config.toml
arch = "unet"
model = "class-conditioned spectrogram diffusion model"
dataset = "synthesised sound scenes: up to three everyday sounds over a background"
train_examples = 26041
n_mels = 64
hop_length = 160
input = "log_mel"
spec_augment = false
win_length = 400
conditioning = "class"
objective = "epsilon"
cond_dim = 256
targets = ["number of sounds"]
num_classes = 3
cond_dropout = 0.2
norm = "groupnorm"
activation = "silu"
weight_standardization = true
pixel_unshuffle = 2
widths = [64, 128, 128]
blocks_per_level = 1
scale_shift_norm = false
attention = true
upsampling = "pixel_shuffle"
init = "xavier_uniform"
residual_init = "zero_last"
optimizer = "adamw"
lr = 0.0029
beta1 = 0.9
beta2 = 0.999
eps = 1e-08
grad_clip = 1.0
steps = 18600
batch_size = 128
epochs = 91.4
lr_schedule = "cosine"
final_lr_fraction = 0.05
warmup_steps = 930
weight_decay = 0.06
Rows from block 5, named by matrix and row number. Rows with one number belong to one channel. Each number is 128 + 32 x the weight over the matrix's rms, rounded and kept within 0 to 255. All counts start at 0. Numbers have three digits each.
# convs0: first 3x3 conv (model.mid.2.convs.0.weight, 128x128x3x3, standardized in use), inputs 22-43, a 3x3 kernel for each
# convs1: second 3x3 conv (model.mid.2.convs.1.weight, 128x128x3x3, standardized in use, transposed), outputs 22-43, a 3x3 kernel for each
convs0.69:129157147132129181127093144096141127115140123148190136143065117141133101166229148106065125119090123119105136173214131168137137107148112145092125132132145133184090137068143130125120086147108183146152131173148095195113128104130125128151122164124120134127110111110124105118114137129158151129102117119159077138134106104080189161117138118124166145111177126079084127072115121091168110099082077139194130131196114186145144127104132111097136112105150121130144146130100149128146156155123106163096177199166092102110097127161087079094141144122103131099141129125117122132119077102153255145133097111147006120
convs1.69:137191120123102076129077107113102130152132151141108140132049115102090135117122141111078128164148154147150132145092107134117121111085119135134157102112153160141128153067166098094164177125139123055172149115147065049040096081158136162124161195117144091155126101140110063143113124123114140114075167099127042198131106121107163134179133104159164120132226071122078156111068145104063132098101124086099092060054100183100193121085147136063082105164101138110107168151099139114121123118109158070145114128165125118124144115115136160119131131106129130120126137122127103133134079139128000119127079098185245138
convs0.70:130152124143131115148091084165175145163107130159071163099136150148126169161119152111149164095155131126146127111126111146139085096053112133169153133123134096155150219178103163162166117128109189171170105149116102134090109122116128098201164110176121126140123126117120125127102124157096120137108133149122138202141122148112115115143124141195162098174195120115062094109134180141110111121186176132164154100128079090128120110166176142183164112096072160160147116145126129207162113105116143065092126179174096175185072135153138180167146196159103142115094111159139164128103072100120114139108138164124167147
convs1.70:177165150170149127100103124142135162105090058165205143118061101118084071094100134142101153139116103131078111108089135087159127107137112124120115131107122115131148136160086139129156099127096102155179106090132117134091128148094043099087158123165104076099145122116135130156171146121136129094154164135118120126192129095125095112123000109155165114160083133105131141168173104128150175161080118108077142143091137140149182086057109164165112107091123110141163107151118158118116037151089114151151125146148077067135096095145062119092124138107092140152105069145095122127095113131133110092162157118105119143
convs0.71:095088081096102105094103104101140103119166134122148105131136133158136164141124121156143136124110169168174187121143084150146148143168118143148133132122111162142128086075091157145146149151137138120165114118101103155108172152168186179194108111144143174162116141137124133149143100093132157107086150118126094066121151140147157141147149113146129110147163169121167172109132107060094125084074064150171132154135146160156178154159172125115141171211198137125117141123110130137056139134075092111098152145125176197158096108123141145147156168154173194153127124133127128112128136124103113120155174138121133108
convs1.71:095101103108108099080100097051066092132121153107058101092142137104104113070105097086082099122107110111125095121079138108118132149077109183193131184173137150153160098128128121155159103166133129085150156146168132153139098135136091070135148113165102087104118132141128089119114136139113132146103124138120131089100132110126150106146125133079102093147175108117105134140076102110119148146132095124116104120101133131102076122135078137165129118124134134173137144174134145160176109104124103119101146104141154116119152099134089066111091079109105131145146148175137130171173155190109160134101097096119119135
convs0.72:135141144147093122078076096113175125135204145126203160106078113161149164121090102111139088110156105128183124138152209118126181172145155148135119075082080123065125175156128137121128093058092163167172120099103103089095136106082124138139151212151118142114137169133095134108122153132139096138103093176147129064081029089093047079138158153116161125137208157175177150149160139113066053109041081136134118117107130127120139172184176153146122143130134140148120099099119151091139113049082094023085143174152111157133106135110146080110130081141152110164082148088121147121123192129141106125145141119123086097
convs1.72:144116108171110084140058085137098130103077100117121143110107120099065127148165131101091125136125111175206188067166069151235127110162096150148130115104164101128104150136141066028070177103088150186167132161151135171151119129102123135124130158143092095104100118133122059137189153119160176153155175138136158141130149077127233135098110143097155139091089098142137119121135129109168137103053112140113166128099115113078131150084159095022104134126095135157136138221136123115125146150133141142134140135135093108084128147103109078133145100158103057132149178175117096136159132157126165162162161160131136117
convs0.73:138146137164155143143158112159165159123120129134133129124159110146165122149189152131110123160128161142099124105129156121135154107109126157129119135089090158116124079111166142143153122104103157160152129137116141170152159144141147112150166140159108125101128147121128143122141155155121054109096063112138134127110101130146120121103153132126162144121149132125142159146135147151126155114127121137180128132138105132149142139149135098109123071080101120123133084086128123147143108136103146162120179187162195194152132152121130123124144154149139156141143137161125140151121130131116137124142155142144127126
convs1.73:131163148149158136143132132146122131118109112112127116127145138078097118161167161125087126154142163138140144109115152201218183151142129119101096086080099078081126112099112124094104134107110127141143107133143118136128132099128108077095163159157086089098092120127110109125110142103145181132106116106138128108100096093132171155141145148155200209065079086099096070157155136161143151115127109133131128125112125146134121131113089126120092084055096093102123139159148127142147145140137133121128125136148088090102096122107130127160133120135147149151169152181092075097116096107130141127148153131122136126
convs0.74:144126157147131154147125125159137174119093095154110126177197162119162158120121140111117093100123111150186131106147146068137154142149162088074132085076105089112118112188171142168142085104127137147104122137150147145150133100165141149154152132181085086079126141124085101114096149119111119116084080095059113120076121107126153092094153187133153148163162151104090137203156142154130141086113128140179182106126096099117130132152171137176137114146144151158121116155135132131142132159146090051078140134138131116143099098109076105126104127159151148143127107157145141169108109166114161168151184151102113142
convs1.74:126102120080058090120098116143083095145151146109099097122137173087062086131132101109117109143137112103126142182149116112112199129067098099118139058040089165212188156120125120150146101146116143166142114106100180122159085066099168188157130123111113179132127140104177188145101088092124132078121134116128139102171170116147109116142118109128087125162135128149150123156111055145132127156149154134116108112094079122172120052070093111150139115099091086123120170140138064097039136133115147156121121165135056104090079158130130123110069068109143120157138124114118107082167114089124100115142132115184160146
convs0.75:123153139180163141094091112087030107123156150106170111122122070106148133163162151149134105150145107089123089152134190117106116168154114094143146134129084120139119136187128120118071181193145059061116144186169156143162159124088129100163092138140129133135105127131085114114060128088106107108116138132090127105122116123170175136099149131112135175112096080105178133100141171122080122158151129187200125140108077142095094138159186129124128104124130072115098092152120080033032150169184100132141152181171025065134121112166048083112120121079198193116138131124127129092118087113189186219126125178156150157
convs1.75:133147128124103094078066087175168183152207188105113100110162141151136149122095151173180128188179127131151160086225156098122088120127095141136121139127127099124131084070079128113097122129136162104116100092090123110114173076068112158131128161107112114094103121146103124149159117112091104128062087096142063071148106093135125125163155109176125148107093116090057058172103086100108083167124125113070098107101083112124161111109172135107152129116199121070135129108130153157131105133157106114095166171212104100141155115133100135116128176139117156193158118134117101092150202148103060139124092140183147142
convs0.76:166164108131164096114129125150167086128154105086094086130218177101106091064057069091081144075071140134091143108147113098130106102136097117178104123147136120116126069092118141147159115108122138177142151145106106106114120068143134105131139096157139120108145135147114116099096000161022000133122065134106091121096171147077115113106048155129061106124107168135070111175122097110107111117082140123112133149142161156125127085091113086144123113145137135155146117144150069069065158177151103121104134145147102135133121143126116117083098129099142165143169195149154181165146125143138118137092070111118123145
convs1.76:100118111144193183149177164159108141162081123160114141186190161120127110144148125085135146111117107118182131087091107108161174113120130143177133134179134100111106106132135060101087149127120126155165093099096144144107134161169085081092087107119148125108187185191162107111098107131164117157143102140128161126172147169183093171157098101165103170198135200127096116125150125149176118109151141118143148115158125153193194114081109142140170125110141093040143160106199087072100142126146134147106143131165139116177119088155084110125105126148113118145113154138075075098092090126130134127127151158081124143
convs0.77:153130108117105120157122171171150131158149149133128114166161178137117131140138140058205153106156149123123125159127139109105124121100140081181093088150079111146080121089118153157137132164156142186142140141122146142119079200106087129105091092097165179142133129107139139100155148204086029119103000110099129052129136129086149123123107087139176156123099141092096089107128129086124085112117058134195122140202109132123164112113122134139154104075131108096121127126139138088111106129098130159151145100161132095156133151165123115131112122101169197143148105140140119142115115103146141122163169145164166146
convs1.77:079131104087140117113170141138097113137126122173169126139111133124092133125055118161142147157155149124106096101118131080128131115130109104171144142125140163181165131142125152167108138163104150113127168164179109100119153101068155139105125149122089085103124101155113062131113121101118148106106133111188115052157120054151185131122122100183174178147153138060121125148168143137104162144107136148099111168151145159106108163113133144116134130091121122110139069022095099145097107149130126128098123067087109065080130027074096083105101086110158141136145145199115154172136147138164115140168148176150133155
convs0.78:100123180060081141106134146152183135142105127125120156133065144139137147150160117111108126064090134116151160114108096106119123153161105103089129123115126118163132105139121104177121106147126152114177113124129130219086132117130112095102108139161128144094130128138141145155112064105132037089139125158103096144143110122151156086106110086133127112111184123143167082141131106102081077166133134126090102127145137098171149103119113127162177101115119121097109119107071121101171138154152152205153194129116116119087079185156114155178104123093134108094137138131080057100073043130108145162131101159121118143
convs1.78:139145146173171159107104145173110129138128146160126142099035152132137140183183158139107118165129132168125134183142189160135131145081115089131116125117139132075160106123119172186087120153079152067123132124095120166088165175189157149125155138122062115048139164122115130122098088119129123120097116108083171063104179059090199076112125136115145120117142121108110105155159164149094133109069136095115117087110155093139109106133111126155147116135139123119106151138080138146146116116115149114159147107144171081100158091070115097111146106128148143155148182134147122063130117112117035177137090167124100136
convs0.79:233235218175188174137123142174157224147094151117050107078156146111112126117111149166140142097094134170129177192137157117166149124131188110119142123097124165143122137106119068093089152147132151119157117148143083137105158174193095103151161104141085112100098132110123168119148170148121134109168126084120181156177170125128143130065014071127095092154145080147118096090122158186179145144118111116127131162168111087161123103148172158119145122162132096108088145134106137141163127118105139122096152145140165224186170230175047124125096104079159161152108139118097110111080080070096119079094097108108124160
convs1.79:128091121064027042080058059108107145096093150127159192112157104143111080146146133111126145150116123149129153131134158132159150151173118126139177114140148115097098150144081138173159141109122162093158125096103114151123128062113165094153148052099123112130157187142191185174097096109089079067121126104135149113109074094122123135130049117127119116125129173139147112098137101062139141111116108095093093155150119095131107108117104180163154127104143076087109109108157104046151140125128126088106144150148119090106116121116148151151156170175138150159107119135123119152166087152125052084152115167068079110
convs0.80:096144124115130110191213154178165166131087125070053181181224101141165126064100169155087153109130149130098122126218115099138124091118110143115149114099103126118112117120178113090135190117140114009108121099122179255190135130145162157156131135109117134099127132134129132158111114152126151145142157131165095145143160126080154105151142148118125140121186141120074159109125108080110086107116123142102104095120120124181150113122140134069166114152184149110113099096124160232075133140135107022107094124088137108114194070138149174148112112108121100107139169100138150121069045110151109096110132131083134146
convs1.80:109128102147175120146255196154141148167187156137228220102184128132165135110142069160124133136099135137108146138142154140120111155147170138110115133171120128246138149100100134151161095119165100035103127128129157184121149077101141100166106063164099160119145143151145130142103139120125138148100142128192089152140125132110115084141076151125115094115195055111091138151113125159110129121112133088105122114112117135120157155151147125121114122131182124109114131159175188082168119133136118255121091135111172177118166130154156170125120153146141137145115092191105106108141106119178133128086127121069167186
convs0.81:109139144123120108089096075085109118082078092065083095126107084144165139152166157136059134142060148135067159112107085158183157068077062065111099159182192118083113134105153137108131179150193133092111136132141132127121138093105155100147125067148097125130110116123089115111152157144162141117171129095125110101093151126140155165105073115080021075081018062118139159089105084141133128139140147135135141166151147095105123133112113150166173120104096112109135137082112081125087118185145117203130164144184143143137136159147048088093098141132105128124168147104150125118154109128135160118119140135132146134
convs1.81:127205149104153130101134121121121106070097058095114098115117119107123096152165123147136150137136118111097108131174182142165175115156119141134120152151116107110081137120116097136103105154120127091161098089136125122129145148159103112133086118126138128146138148138137109118157180158102121130096096135129088105098056116124090143178150160148117138140150156149127123122105136140157137187179174163168142116120112151122090158157118118117126114132135137146113115089112150136116163133127153135103160114134152139142091098139132099121157121186128096161177130145128108112111122099159137152110129143145141155
convs0.82:123165137117161109149176128143155132107121069123130070108108092136159134142186123120049137072026087071008087152178191130157165130149146141148160113148119120176158153124126150114165127116179130148121125095117172128176210128096171152093157134113122138134117138123117134109152101149037004083038053113135164190138163173102101106091057084103013040151121151134138125125099093104088124078092095126148167137159159122093093114069093114064054122109139143086161146107151103139108128173159120185179161149179140140153120127141095113094126088089102080133122181201100168202122181226143118132118119129143126113
convs1.82:141116117137125132108099091082095147121121156155149150139179152089158151144189151180192133194210153179168143160209084167187131187180133197153154168134106135116096123122130146123122199155159106154089166131106157127153087080114104088077147156122144185154152199178104151143125118125147118124155092130157151169145113156103081155117159158115148135144223170135129168126120125087137109129148166152139134129109106111109117118116131093115123140145138091118144082100124119098143137098114143163159125138126130149128096113110132118122121100141158113130103112099076086080101094108093133124119127132126122121
convs0.83:121112105105091113172137162120151122141168148166189133137156108134192126109133112113018090074000044117021081097124124145164172123152153149130127118110105103132116108127123078101095111157130126145156145147165143145155147100128147103132119025118088119078119144098107144112148157127133154118143171102107074126112132136080074092167156132126141146132148149124094111142124108072057094131132126145148141170174168164191149133153116087065012051098143085069104106130137098106090158161131171176172166120136147070102151047079110102110144141135161200157128102155128113189113075126154161159136113125145134126
convs1.83:098101164125106149142142159111100100122105151126120206144118148133089127162098097142211140141175123177255182196121108187139144166121136148136142166169146155189185120118167099113123102072090132101132116108142119091086140200103111175106107154145117105181115122166166140146081129138114145146099142123167113107113095099075055112117126099084096134120125140097156164098133113106185125112102116158152149131097097147110090149126117121086086162120152181082102156078081170144167122104109155118142124110117116069087125053090097098078115116116119142139184185131159118111157182134186153143160135138154170165
convs0.84:141185135134137146147108141147111142119057135112000123117180146129143104151125153127049152162124132124172079148133165135110133109107144125041109127106125114193139124099124107085108158176153138049126141126108138170125131057194156132151157145121121135123117119140136151134141172088143135127121095156130218100127125142159000220136194139123144151146128165113124098110076091110121100121071145097144137100214133148165090140118137113068178134176124139132119121109098122086193130115134137162131123114124118132135137197077139017133118071126093145161133182165124170142101179150156135032124120122120126177
convs1.84:134154125115101089125098099075155124074171132086255172133145135152108154148009140171151129130147131095236162119177122112126122127191152118187132131097107147008153126108143145159154083140141152088112139153110151157102142115124130151137081195156152070128146104111134107116138094111138110120155053134111148125099133138203063125087199127109134135153150093125078159128090096111096110124134144147132121131036113122144140147149130164088120139085149134127121162149122145127104133109119158063137114091128123111122102147151103051108123102111150168084136188151117095139089175141243130159152128132080153131
convs0.85:115135115106124082157168136154114130123125183072149205119066070149103124094103072110082084113117128134123142143129107135083118167131116124127145130127144104165151128161112071102083122165114123103103130128130124128118141187158162139117172101097139166156122140149132142147119181130124127052133153099091136115111131091150132119136128133165136120144117133167197150114102051051119088142127144147099133129108098104139109112101098079051079110158082048085056105116060113123145119128118097126111141124150124067051110140122070067057064100070154190143110075154168113163138095123169119088159143114121144111
convs1.85:171155166165135136141132140130139108098060059097050109198162195150149155142133127159103139129101128176163150119074102140086132143136135124170158144175107160174152102192142104150123095122143150131142116114136105131146115149105085098096147102131111083161111143150101130117124119130144143135124153124090125088132112089141097099169134161137142150095141114209176172109088079181163144113111147112133147109151118112127142121101098121123088122051113125072105179155132158114194112160154141148107128165122100129056139155159152139105126119140134139158146162157106146138115129157113099145155145135186196174
convs0.86:126127133088094141056090103129157120110115093069131055098129134112116109108117138120119107117137130135135105201195133135152128135136122161126110131123107108105155173172147131154081185129133135115094148178163144187145069040098055039106092154122086056081157120133133123122147109134143148146109094138188069137167088158122126152098107106137133128144132167189112114157125120138072086141110148101107134063009080094093098147167126106137140145127134117117124112150116108129137149193161174169172171127155153160138159130143099118128084126118095153140088043052134138135121180184118111151120125139140155158
convs1.86:106125144175161145139106116118108136073095077181187144127110143141183130138170153126157120119163132134170165163050092109124122179186139065121127110121119123064137135069073129051105098048084104157128103122133076187161090142159115114116170156174210122107129122111133205162189138138157117131152122115082054114144104145087092099100067129125167080121065132063132157120174165127154137096091111091143140162176147194163130130172138165180147178130116161195166158130106146140148138179150123160155159152120178188153138053093071109121176113121221153121066146172146183133178194159146165107192154099161125069
convs0.87:102154158111127136109147118105122103111147127111159126163170185106124153105138133131123111144093105170118147116151144164173187129146169138100173131082167174109192140139121174148163076040064126132139122133137108102123124046115124090146143047131111150114106123109121107115132188149133162165129164180131118106113123097115140112087178136134190144117182159106110130107118119130094136147152129096116133131122139092100104130107143139130161066151086101142095116129109123186149133180121106125093130103114153139144093068111128142124174188160157165131091096054121112075137139118118135099145143139118148147
convs1.87:151125163130097152103076128109154158096126134111123144133155186121123157130116182121103082152165125163187138139154097157148104171170112168148142138113139164143187140159158154133160120149165106176142101167119112170144129160113129154108116139100093114109131154127103132106113167124113161122092134105139087122122090095125098100088087141088125134092162149144080158122054131117091131112159135099119118129108104154148128119122129102091134122161174139146157131110128129100115142129134149119108127207157129216157109188134066046081061043078099084108125194150131182130111132138113124117145133117101084092
convs0.88:095187123102143097125165140086115140075061124068074104086135093091128108137168118090064127079042126142083127095162164054097107053101084107078108107116104129169126098083119095059052086085063098117125142169146112147131151093119070005082126044151100142101113145107129175116127078081061000051097076112142116098099075076129139134124098132133129163147137127124128126117115104148158153136108155068055092117124095137133149102098127113131166126115115109102088131138147164239173182218166190231221130069111093075108143136145174191149137160132149165129148150149152130154115106141146187166114172143110178134
convs1.88:105090096110124119061057079108114169090078137098104162121107112111105132136132111104094092148140122127147103129116158149129143115127108122168137126177151138195165117066089126112107050051052119100135162145165140130142149106114157137134154177155101126118111141107131206151118114092105126112110135156135121122150101087175118118114110118118146132115167144123129153143158145125142125100097067102143090018058057084102090107141140098143140103119138128100122127110152103088086113136118129217140115150119105071087092063108110070123102066115163105130120115126151147153107118109111111101164184155132178139
convs0.89:148106124131113139125129126124151161110156157123169123148157128146152123098115089120105099109145119118178168173144148129158203101094134099090112116134148100118119122169135166227213088125106135121086124106089113078068156126160134115135142140156155152143143139134136144135126101093105130139108116108142104128088072104108088084135142110123159113106115105179208199179188153183155150149162154177186181106125117122128166071096124060104085115120126124119116147132143093100115127128107092122083172148150174152142171165138080122066124162111144157132109110120102152146109160134081125110101146131079105098
convs1.89:093065074135097119108098133181174150171145125134085091152184203122131123143131098074055073127143129148141103134161110116115130128105103102082114113093116098077125135184184073108127060079094121135142152140133123105105071073092145151152206148134139144116133120091146119087117082121137103129132084090161180149155171138088085088129135137120117070143165148105161174113144143125166147126129149101080100114142170104171151097151150079131139122169158136154145177197173130170174081125125151126142078103128124171147124138090145137132157153166140151147126120133101082119164160200071083141115106159085077114
convs0.90:093086087114122112149131125130108137139143147133114112116131131145165184117165150135129127152161119117135110122103096100100119140180163161188118104142092102141098111113112106115139092095116108154148143148111123155135176153152103063103153120183124104130138119117124129133130065174082046097133082148129081087135149130125156146138172149121149104166179171105102130116133126126114133077084100154167168138140118057057086137167139155166134118135151131108142094098118123127113096124070064099092144136174107100131163176163076118108096126133118144133094074116158144135089102087154149170137134149126109137
convs1.90:112159143162181159115149126112133105134155127132142106082083095147124140096096080103145127151151118149137137131170140114182154120090104143121132117058084109098128178191134136106091095098101140139186106103119128141154116138124104113094122136172120074136108092114164143168060107126149141131130130129139163138130108134118130116131110122125147129083063098140102092149103145162141149132111117111102111193182161164094090139111093147154146141102117145139126105130142129122130111119111130111101121088113135110134131104129149136138132157181157148164146127117128153110152182138103133106129166151158177158
convs0.91:119154126098157071049118063135172172119143116116116087135162118134179131081124106129150159130155146133128123085080111156150130103080096152185126120121102148151093105096085139137102117107119088129063165198149161165141111144081124180128098109079136134138139137120147164137097106178147166191161174186125126115089104102125157155133139138121119131128088105152179134072118122124109087125120133113084108153115133134092102144135133110091074112139127066078101113124094104081096109082120120072143141171150156193180143129145136154113082077090090062087100149174157212200105136125113116093108124080126193123
convs1.91:202175185176156174117090119164150145135114113114128119122144134106094082149137147108109117119128122123125108105084148172139185114074149134161144145168148108150134091097108121131156166150178108100113113103103157148145091114111097090109149135147133102124125124150146131163140116134158135140154140172129120107142109116153137146127148101157172127145172147122105096092096114114109150135119120171162120136136138152172122121171135122173134151128119083115091138129135112078086090104121101066093087080075085072053113120110118106119136144149134162163086079067102069077162142134152151142124142127111114089
convs0.92:173190166111131134118139102156152146114085082110077093131172127157152140131125086103075152144143174156152157149119129103076075117096120122114114118143126147143105112082132176122156079036117127123103170133119139130149167115121154113137122071070168180163146148117132140107113117067149187187159165170149130117127098135190131183149172173155134113156137159100063059094084122079049130136068098109069055113126116116135146132116146177140193119114102119137105136121112177209153108190135109183158126106131107089093065080070101130078129182138091087083142184182093098128081115109121120146135125125111091114
convs1.92:125184101056109054077113060118103113137113119139134119146097115103065100084095145140104112159158122111143099107182120118155110096114117114115107088124126206176169150135106112115099097130101109097122122119116093093094120138136106170173146196164158113126135117119113126109163141149141144156120072144159181148109107142101028115149104142173127148137076151090047098056061091079152143097085070064061090070049072142132122111104084175120110151078127138081089125055088083073108144166167113211171164138150185132121151128119131122141111110137121124140161154181143148171086097131122161127113160127151167102
convs0.93:106090112153123147144119149142184130148184123164203172091161133051109086136167112148123097158153130127132111141158151159139123189148124152054136178098140146105142129124118124120129152146143152140138143157141150164153122132154120084088126129128134144137121142135120127129133176100148176124100205139120126121163156135133129113127113104125140115113118115144109156130131135122158125116100122080087124098073123065000078043016071000000000148164152095120116113137136147155168149136161112129136126112127105109128108118119126148106112155108096110118121152102162184151155183144138162115108151101110161115
convs1.93:118095104111072103126071108153162172154135143162138166091117101093152146078088121132145117119140112097130120132101131131064097133092144104061106138124143115133101111134132133131142131150164098090099083099101116130125133104092151134100144159103125064120123049137122071155151133135155144117185198177158130073159146093127151104098147104097167129090200136135160172119121176105064117108096090150152121153162126141114211149136188145128150079061109116054085064004063171203147166158151156130170075147109109173140142140148141170175115138175118081141123160149110175160062167125157089082146078065116078067
convs0.94:153157153127122139173156151103116103112120118105121107172181114153093101124039108130166154150144126131116125143175102115143130144098110074114061148151146120146137139203154112120076126107097132125130128113130124120108127082134119148150058055066090094082113133119094122100132131141105150135115159134099075115127105136139098137113129144097116094159165139114076152121096173097137093162177153139147120088084097122096112129087140170128151147139126132178161103139113101144144143204178139129117123081105149136145138176156153138127126160138147163152136067106129153165137209178083087130133184142124101110
convs1.94:144124148130152176086122134126085081103078083112073123131146141113100117109131129141158131136155130171152142135099151135132150140167166089110157105131122085063111122093092099142119129139116103071099113102121143155155166146153184143156136095141085125090100112078118160094183148168151108160194152139118118086146082097112071071116135118142159124100188174121123127145154111136195095165132112112090118150118127118172148173226183105047079121085108154106160168161137157219145110090110125128119151110157086067104114085133119110140117146148162154130146185156130120176150088170174156159160098136161098123
convs0.95:089072134079085108132098087165165124111119115102105130170159151102127129069118129104138157106121134155186150158231141117071150136139178117084115104116145124108124107149145161180173132125127146174172138127119110142095143073108142137120137097075121110106145144127079102130115064043126064099182075112143151103113079105178153129158211133138163135148243137126146171130150103127150162109114083128144131106135093109148093169168123132105149131190160166098128115081116084038096188216181139100094185149156124149090088109141082121091145179168152139134141132066149105081116110108139153128129111124119073084
convs1.95:148175171172167135162154152143121151131156131130090106153145170079071090109125145088074086113105125105119135128000119121163114122125172112113103091105103074062136116152155088086121116096144130159111165123147088117119114253163143113141155161149155143133105127121190206143163163155116104088110085088098145154128092095142129127134050147096127125123069151143180127118131094110141079170208144109093101079075109125094129119142130121060076112008077099149092193134140108231120163182152121090112106076135132151123099111063139094175115076123155091123159155090138204144173220181128170152160151120153085123
convs0.96:103147099078169113077167119139103116151067125137017125133255064148129137133006156118126166114078090150175145099124138134096100163131116130111143133104127097041073142007118132119093087202117148000045160187166082252161114116142107108120107086123112143137129132135166156156161129101093104136164147164114118153118093148140094138154206108090107107135158084125159100163172170060171174072014045131158166134149164141150110143159156130123131122098141134127113128082086119197071155143157180056193133139158130120119161158120102071099113131150089177133166149150128134157096087097154186154130134124131095092
convs1.96:105153137103162154124158134168151119130148120140231111067232159111174194102097124135092106106100102122180151072164105119111075153170143132100137109098120054093081122071158135166120096191114122022203124094118148195108137106092133094133178137148111166114101136110064166123182170083146154109086124089110120105149156148149115117134205155157133180063135121152112125159166159102102152131159107118107107087067138147111143135121129065046100100136119115149104106188131167090133138093139106198086154136127126120109159152131097099126120118129112154090133218158051085126097121121075086108133151141147213130
convs0.97:097084112084112122062167141190052149148164120134240165100137149096177128093079075123083128144141139116142126165078157099082100110114160168152173076113121137158134056153108123156102085117076085166132128155150122126153093134115167159119155095074089115123105144127112158124139169090161169146082114095146218142093139096121141098135181178087131127141217126091089166155132110121168094103079099119114136119102101212173123107066103079127117120133115088121124123148127092111118180163136135127105141124148149163133176172118132158106107160113109176155180147114130179166127156091132131168130130164101154151
convs1.97:141132131134151099114138087116114117074129123073058119125183144087179142064108102072083132103112115094168157133206021138124160123145174172159182128146113180192100180140163131068142175135132090148103095102140109144183082126172098121108179164131140075155091074119093141123129092115125154131069121104096121129133087117158131165147042166094147162122190119097154141148198147113126138107110110114118114081111111196146228094095168165132107156217102131122100105121151169148133113156153132127079135118191114102125131054172100153094099133133175173175103104136117144141122162168136195140130142119126142134
convs0.98:157186138114161114110147123139129165126119136116104142114128112172178155105147130093118106074106085142187145110103127182194179115164158144166128101103135139137140111089120134122110211154161101115116100132134132148135161142121075124100024074045124105092124117133133114158079068067137141088147162137154128153146095105156110064123160125101111103084096062093051113111110124119108144073032069068018096116095118072094113120143125105128097064108116125163147113145134169183183112140130154151156045060077079060089134127159129176158097125120084099103101084087069087123121148137097088094116108146127138173
convs1.98:090110144099109119086046077111154151078113109103143140113125168108138130102139145132079088151117139137102127090171105144191158094141101134197155130180112112151135144099074112090093164156142136112130125134132103126156104098123170168158131122106090109110132117124129111062089172180115146136102126123141145156101101107142150195146138183081105130088137116145128133107116111128100129153136148133109107061049079162127115158163128108177130150126168162136147145164120098084127120115131124149153064115117099147135139166135155135099168131099185142123107093124117114134101099115179137131158129113092064078
convs0.99:123042090136116132107080110080126128109147148151145152093092107127119152102086120122161131140213178131162162179123155131164144094134110130137144091057086159136164035057074156208186127115143146166168132168133104126125127124139094067100164117096119138161119120131104108131124129148128137109121210140113150080136134106167176165102040110101065102164081131074112084115120102130144145099131111088125128066072063144178120121174090133185110060065047103111077109118097139154150131139126134129130148158137104069050123098112105099085083099091155150147101156128125126122136178149084132132093159109109125087
convs1.99:149173163115135130139152150097104117107135092104155116166122152119104115144144162132096147124081124121095127099092098181134112152099115114120154111090115175116159150136054186154122142131122119133131118116113135126120169152088159147102128130124139111090141113128135123155091077113122134101134168140140119089152119081120125104120142118135163121146172139101104144062136132106151124155109131124122128172139155138108112098129089132165108136136119093125098112139128129127113191175139142141141159132152134123164117102137168170185147116125127083118187185156132126148134136144136166135145130125181125116
convs0.100:108106102136130148136127124115160129180193173152166142131000145106125142149255147087137103128116116121097141152139141105113130141205159106098120150129105142119119104138061126124130157088165179045152130161135085234138147141139155158141103103093131144132140127138148125145165116143139115123123148144151187123135176129144190127163120142106140124151193100122120099159152154107133082122088100109114122116146103121135129108140141119183148178098129112081097112148189157027139166125125125230085106111114130160136112192089158133129128135156107131142120193140104141125089201114084222195132112120161029089
convs1.100:133169110105115093133121146139090143110075104106078122159000127139074105132149112141159146125102129136088127127133092129088124104057118140162151102113144104059169120109143153156166123023132150096151121125098108186106143128166159133125106110124099132097123132099135115135091132104134148131137171097143116073107140141081218111118125201127114159140132134063090151091120140113153120112063128097076140129071163138110160126139137122176151130125078127143117084137094153218071135137134124087141141116139118138109115206094143114132149109124168128110147150165142112129092141128102000173125091125209229089
convs0.101:114120129130153126092115083130121190121135195106073091179146098181146092182170070106094093117112080168118091121080108146131066165127118109125106127133133112119139112101142134173222160188238095118120136174138163192152141129134129153141096105140106118116126151089132162108144147149112151136136135104157138177139085165121109164076108090119163114142136137111129093099173113080130068140144137114102119132107112125104165130189149132150067133149126134115098065111105120158197113176193119177142150127129096140171140128155136106114125129161127147145095102137115133140131130129142078100119128136147163163
convs1.101:188119164124052093093094133082101085121120089137125140169139116165093109142104144172146106182167148122079064108088138123125116125066090079105131108120131124134171056095134091100170132077152157095124117119166159126120131124143158066106159115120116102132152137149121064096200155178155108153133113145130135114174098116096063105175113125146162090146192153172173094136141149129140120104092088089114080134194130149062116134123157108169208139071140209188182159143142168133131158191121149157119156125138146160149207204209064119167117093132062091146137132142079082090067106109147178125137112106088050159
convs0.102:133149116134139110124112134149111139106141112097129124196164088128173116145160109106126145066036133146082113116090102063125104099133127084087073078082116073101127096069092140163168090116152167198145112123114107127103138067094116090153104095114150142124107130122139154134160073114196000094133003082072108118117125146136092070127159142116088117152128147132164166106148147122159139194202161168144126104137139159144138134120101139150106129106131132121131091098122174199157170146132147137136168179146146111103085078097116157148140142128123148119146152194206111115149158160129108098137164137078132125
convs1.102:139137132130135120174134102133124147177163147153111150131104154119151088119117123108142126163178161127124116104193107113143124114127084160092096138107167112099103135156170178212156168193146098138128148150121120152145142133152144111140106104098100107121151119113069120073095081075137098099117106080131176166141153147110151184105143114130167166127139179118125092126180121090157159128140142146142170173175183120088129116039127122074132128104134120139166127160156159111135129110151143142136191076161104056142074075132089091089118095136099114136142136144114116106117144147105123158103104146123095147